Rows from block 4 of a small sound classifier, named by matrix and row number. Rows with one number belong to one neuron. Each number is 128 + 32 x the weight over its row's rms, rounded and kept within 0 to 255. All counts start at 0. Numbers have three digits each.
Before each neuron's rows are labels from the 100 clips, of 14976, where the neuron reaches its highest value: "top examples" is what is common among them. Only what is clearly more common there than usual is listed. The data: babble in 24 made-up languages, each with its own sounds, syllables and stress or tones, from a formant synthesiser.
# fc1: MLP up (model.blocks.4.mlp.fc1.weight, 1536x256), inputs 208-255
# fc2: MLP down (model.blocks.4.mlp.fc2.weight, 256x1536, transposed), outputs 208-255

top examples: voice: deep voice
fc1.686:073090116103093180105124125116102103128138165133148198110132142129131128130125087142097165148100136084129109171119163112177090129107066133138194
fc2.686:131101135189150124106126170123126101070099142125132084152168115177182162095117173104115115089104119114134089126081139104112134131128171110156137

top examples: white noise; /o/
fc1.167:100117056149130174132106173126066163124128126159140113119108051139121150106134114132097137111142144111108142134165105113137146140117179158094102
fc2.167:214132112115097142117200140115165129115105131190115148072112103121122133118088094146120106133107144181133156121123171134172126081139103131137210

top examples: voice: deep voice
fc1.344:095173143182203136142155111138091117144078183171145120083187114129160111173115122096174114059110094112210148131094100131132194117124144133091132
fc2.344:126067182124102079174136178106120154147156145125123125165113114078158156139174146151089077139164100124097149105143105087136145064126078157091181

top examples: mains hum
fc1.25:072082124064109104101196139081140110134103155135102132103177113125090143074166051156132142183102122132134163121146143119095112086157129093136100
fc2.25:132143139149162149107088025137190121157124122084114116110143143143132127097074165163154111137130151080146116076126121102122182085100094105130111

top examples: mains hum
fc1.183:165114100133125098065115124131092120129082108034159106078137165137129220093128117164170076151073154151117152108083152142113118119168175144135132
fc2.183:137139173187183141147102178100118197135144139104135138157155130157104202143135102118192139129111136124076106038144148101113189125127150125142065

top examples: voice: deep voice; /y/; rumble
fc1.14:126139111149141174106065110091040110140142061132108132150138182111143126129066102127142138177126094127129204157157158128121082145127094136103113
fc2.14:215141108119096122193070118157088112090062163152137181091162057111125137159109153086147085164111173144148089090099068119123105129090104152076136

top examples: voice: deep voice; /y/
fc1.193:147059107088068191101102103122108180103120147105201098123125081077114105102124085162118136144120134105189120124091116118167085210138102218163144
fc2.193:138162117106111170161162146156093119121089107144158124124139126161159107142089150124160138192144059129122162160174080125142083100079147144127153

top examples: mains hum
fc1.179:188105171123141110122123054119141122173136168079159132192165113111089137194125080125186131090105132211079106104120080113096126148144157125145112
fc2.179:133100134072141113180115094095126169085085052122115092066118167114114099142107126099134111115146144183140158175141141103116154127116163125119113

top examples: voice: low voice
fc1.160:055122151101103119096084113119133141126118172111137075189152184029129130148101154077125166170139168105148119109111088098089174148097122117177123
fc2.160:109112174151115107117101133103150094124050107132139104116141139174116111118159155192174106101151154126116138115081164097123159092134175081097156

top examples: rumble
fc1.334:137120107133154113076165106124077076101108143112124121163169156122166131145190159129158090158145144101069145113140130073176068091090095100152146
fc2.334:076143167154103128092120167119138156129079083081105173057155090135113103144184107158103068152139166118128125168077162190122192140129183111151099

top examples: voice: high voice
fc1.385:084104143147151193108134058128091125095065118145150092156124152198124124095146165153153135151139131175180100102114181100105114107127131130091086
fc2.385:101141064093087077101193111138126125134146121182120142129169100146099148084123077126091176100133115085108123094185127189097161102076095102194126

top examples: reverberation; voice: deep voice; mains hum
fc1.164:132114167125151124133089130109147123157154155179140076140112182134132106085098181151107084137175132121069150063114115160112165142124096079151134
fc2.164:153116108093160110073126065151151140151152103213195080103112151113114052156146133117146066113172100111139130112164138111109099145127173123120127

top examples: reverberation; voice: child-like voice; white noise
fc1.277:132160111186137134108153137107181145075045108115127124085163136196069097100142134075133089106144114085134135110074132087124119126149115179197166
fc2.277:142120150184134115101123135096104108104110149176109121133128144137131126087109163077130125118101108109085124165173138138148110117111191148129124

top examples: voice: low voice
fc1.663:110099168132164104153097165137075126204065161100126157003094178111110098107141126109102074113137167134093148207141135120127125184124144117121201
fc2.663:157176092105116172110143134087158088091175113138149169195094125121144151146065113139099102120132116153141080076152128046111085140114162168121077

top examples: rumble
fc1.497:141094147083132148175128131109113144180150213115131110082119124112088123099125044123138224094160147125196125123072100159161094077093075134114130
fc2.497:105090098077101043114123129119090122100122040092182100145152142082091176133131130131079126140102141084087151147117133133142089128154087189117200

top examples: rumble; mains hum
fc1.59:150131107155076132096106115123106162132162062168168100124156076096108116093123136152162114143125068086040208167173123097101139117115175099115113
fc2.59:148097117159119132087118147169091107106077186110095144088114162135158147153149151105088164119111175118161103164118155175129139098158157152121133

top examples: voice: child-like voice; prosody: no stress
fc1.595:170168169130183134085123026132148103096136159102155089095117131141152191102145084144099122180155116129081128133153081127127106171107150133095184
fc2.595:088137085177103124137128112079127140113142139138145113038110126170108125154098144208156191168157113176148156054138124135085170130149123098097172

top examples: voice: high voice
fc1.312:119131141124116163121133055089134102119101173113138110147095114073135165110137141108090184054182120112099156183180175184159111144153163118097147
fc2.312:137096092100105108119144113196132158103155081130142126169067140110113117175096128151133138107129108164157078091174119156167125142104102141149093

top examples: voice: low voice
fc1.58:114091163114120159093160147144155070141157149100132138065156116119108130120108105123111144161085100142085175154157088100124129204135172132100205
fc2.58:147176129105149142130105115133180178131062134145135142097097179113168160139132143191109099094147113182130121117146167113104093056123104167159076

top examples: mains hum
fc1.708:117157133137117112100122138136072135139148130164162097063196199151092139094166091161091126153105150112129159094124186182170106107131170124089147
fc2.708:127121122118138083100145117123102102119119160107117129156094154135114207136095132093161142121100116183072109082087095074142131135133119165106087

top examples: voice: high voice
fc1.593:139149179104096194151198123126099158150159123092119203132131180151155085110124148168095091072138193120185118191138108095116152157127097121162124
fc2.593:131082060105184072088139132160128129153176075151151125117042030191133128108154151127107117130152130111109137105099089120152152150135151054142098

top examples: voice: high voice; prosody: tones
fc1.409:157179141112174093091161132087152123130088097097136162113128130147161146131117137172115144124111170165157059083185136130163140102143063139109091
fc2.409:132094112232099153136148191162104127136129142115145122091160086164087080119162126128123138136118098118070139116160101123113116071086120126151164

top examples: voice: high voice; /a/
fc1.117:079061099142158170064168115119156133154130095150123150174174136138130176112117044132135157086117134129129106094167109167116110179139093093134109
fc2.117:149105126134116099123154102163112166147081149096147135087111104075155131141140126111114094108160146105149175113113148071186082080086091143078097

top examples: voice: child-like voice; prosody: tones
fc1.323:138179148118115110120165165104074119060123101146143118128133105128128104078147178121111143126143134175144129208163143143132068140162087140166140
fc2.323:114133126122076124089143139106152099150105155114147122115142195157146110091116117090099110132176113079117121127137106143110178113137162138102131

top examples: mains hum
fc1.488:121121083133064111166167056110123148129116214129140173141151137139174127125068104105119130152104157107090143132133103119121132148122150119116132
fc2.488:104162126122135125122097126120137123120092112120177121074099118110071162108085150105122148144146179184143119075173168119137126051174146164064164

top examples: voice: low voice; rumble; pink noise
fc1.608:115104119102130063146059101126134058156136115131112118059168152104122128129069071136140145164075098098153077174136162102141077154112120168156136
fc2.608:108133151130112118141101177124129158113109145130129148124101144199147143056131105136100082145066153143095151098102185118166146131184129066132116

top examples: voice: low voice
fc1.633:100099158133137135160142089118107085106109138160136083154141200149147074125167059081119126173123130164095104189137132146102122106164120132090129
fc2.633:166061087168134100061102148128157139112160125155156160106145102090140117100131153179142118123101107119104165103102130129151156165084126101116099

top examples: reverberation
fc1.664:030133124111148121135183154108145177091099135142115152126075103119127085154121142090133158097174113123153141134157138045161152110137079161104172
fc2.664:143128119123119128140035135123127130120112166165113143116095165195133145187166087047080114103182180154161151144214089182104148120075126090126078

top examples: reverberation; voice: child-like voice; white noise
fc1.280:100171154060095159094129086141164098131104142135123133119155131121169082140140104106103220147092140147123105133088077142136093116133132088129078
fc2.280:142137124147162108126162150113111157116121127136084162137156179121171141107104165129152090122159129182112121164104198127144134120172095171142119

top examples: prosody: tones; voice: child-like voice
fc1.337:141103146148118142094159181096089154143118107133125123086151095153112072087149153105064133110098100098092109123136103146105142096161100143140104
fc2.337:120132130145076160135176133076140138116142115167136097132107127136122123128135140097145150192105137166136159156146122089133105147140124142157125

top examples: prosody: tones; voice: high voice; /y/
fc1.238:175128164106102126071143211155122091066113160132122112133132182124119172074117126142062170183118108136133154139072182206136085149159127074157124
fc2.238:075178100146167136150149103184136133083152136088151068110129137102185125088079118138109154117127123080081044139159100126147131124146213182095099

top examples: reverberation
fc1.707:179145149146170154104157129076139126098174103139112139171143122157120144141099098122153154114144071147185183151187132060083140175138116152182112
fc2.707:135115061096161139137103116146154108215147190130106078123064111185140190150096159125064153148145138178157094119162107113148109104134104133114095

top examples: mains hum
fc1.458:142118148121066109116128073118062182139102176073145078117085161084092177042159129142166198145133153157112083044153175130108140135157092079085125
fc2.458:137079110122192089153130143111165132161140161139108089108162148173091119152126106096104135099072134158128135129114122089080173178117122151104121

top examples: voice: deep voice
fc1.69:088114173167116165106118066081142117155107152104124140107133100082172116184188154126117075090089122099068125144112136116120107113080156132182175
fc2.69:109149026125121073145119108168084161147159105118147129169112109091119111114119103103113170170158153131150143097162148119160067118130152179117181

top examples: voice: child-like voice
fc1.392:111168148078213138132061152149128144108091158126122199140153169149118115147165154126104188092146196088130102170118123139175105145108115095110097
fc2.392:170179120163090156164171055087124102138106152112153050165155126146106100153121137095121221135143101104153138058165095124112181109089174176167114

top examples: prosody: no stress; voice: child-like voice; /ð/; /a/
fc1.667:186109118100150112123133113143127053092135156117116133112129147145136150145135103117130060146126101146131142127133169139160060096158217162133103
fc2.667:091173178113113130120150089159110179141116147130117125123135107164074119076104116043117145141121106096127150141099134054157128125049108130119084

top examples: prosody: no stress
fc1.39:188156093151145152107143113165147096084108114100167102151083115070101102195155157149121085159077148126130105095066126105154136175089106160115147
fc2.39:084160172046135125185125160144135123086086123081105180083102111076123182100110156148106147138160101194135104145177174138086138123087177133157131

top examples: voice: high voice; prosody: tones
fc1.414:125144119105126119095120103127156090117134121101194137170114179106075147123125152142188180105136186116174135125153098127138163113082096181183115
fc2.414:114153079138135115163158139143175108147106113144134135075150116176146081129132141146129079209142112068165073074165165195148122072119189095098159

top examples: voice: deep voice
fc1.314:111083091113122137122107087162151156152158131087145133141189152178091119122113140134163130048095132171122127139125120176131139165146125157085182
fc2.314:045105135152128160049131129161183179102170129104120118077128086128154168092084123086071102142134137050176154150130095127119195116146123101141099

top examples: mains hum
fc1.538:106084102143125114140123142143114148128114067124114133143112111164140146101079196155123092098092147143145195135130169115143121128126148111138127
fc2.538:115100151091109096144099087124119116085138112144132136126121133143074142156129139139156098169118135116120145156168115163081093142167168109100117

top examples: prosody: tones; voice: low voice; /p˭/
fc1.731:192131072117113154118120123180151142131147136148187175146090133097152087130098160109145141196149111134119113143110155130123126128171062126084117
fc2.731:120149126125138127117125141111167109123171175107140091144128103096055109146152121103125123094146133142110142159084120091112117110146098143194189

top examples: reverberation
fc1.697:162141085124149141102159196134170083122097113093080130087150145074125146095163095121124134141041154133122144201133132182125123112155100138144184
fc2.697:114151038107129138130108084144073160150092099113185156133037125127127121084146130139166155102134058062124091103095086178153182168133167107098071

top examples: prosody: no stress; voice: high voice; /ɪ/
fc1.682:115123112143113120130108134085120162106106089142150074077193141106148103083119134066118082072156137141135157105183151111143126143108136113148136
fc2.682:147146067148134111075169191152034128111124096117148156113041081180128102142112128073173061174151139093129133116131122124096152111126135157152147

top examples: voice: low voice
fc1.680:105089071134127099153079090093130124082166096140148151086203104125131076132095159053111173150120107114130120089105151173144193158152187132147103
fc2.680:172081193098127131099101160145109102136116148128170149109143140150129160143171104216153159141140163109148105179129094127113182189113089172104194

top examples: voice: low voice
fc1.709:161097138135140154091143150106118136132145153082109129152091118156123120103101075132097093091071136177111085083126177119095113227104120099079134
fc2.709:138125089063203151147145176138119154147125109090123110072172124122131087214114102127167128122125159050153137136112132140096089063122134101146123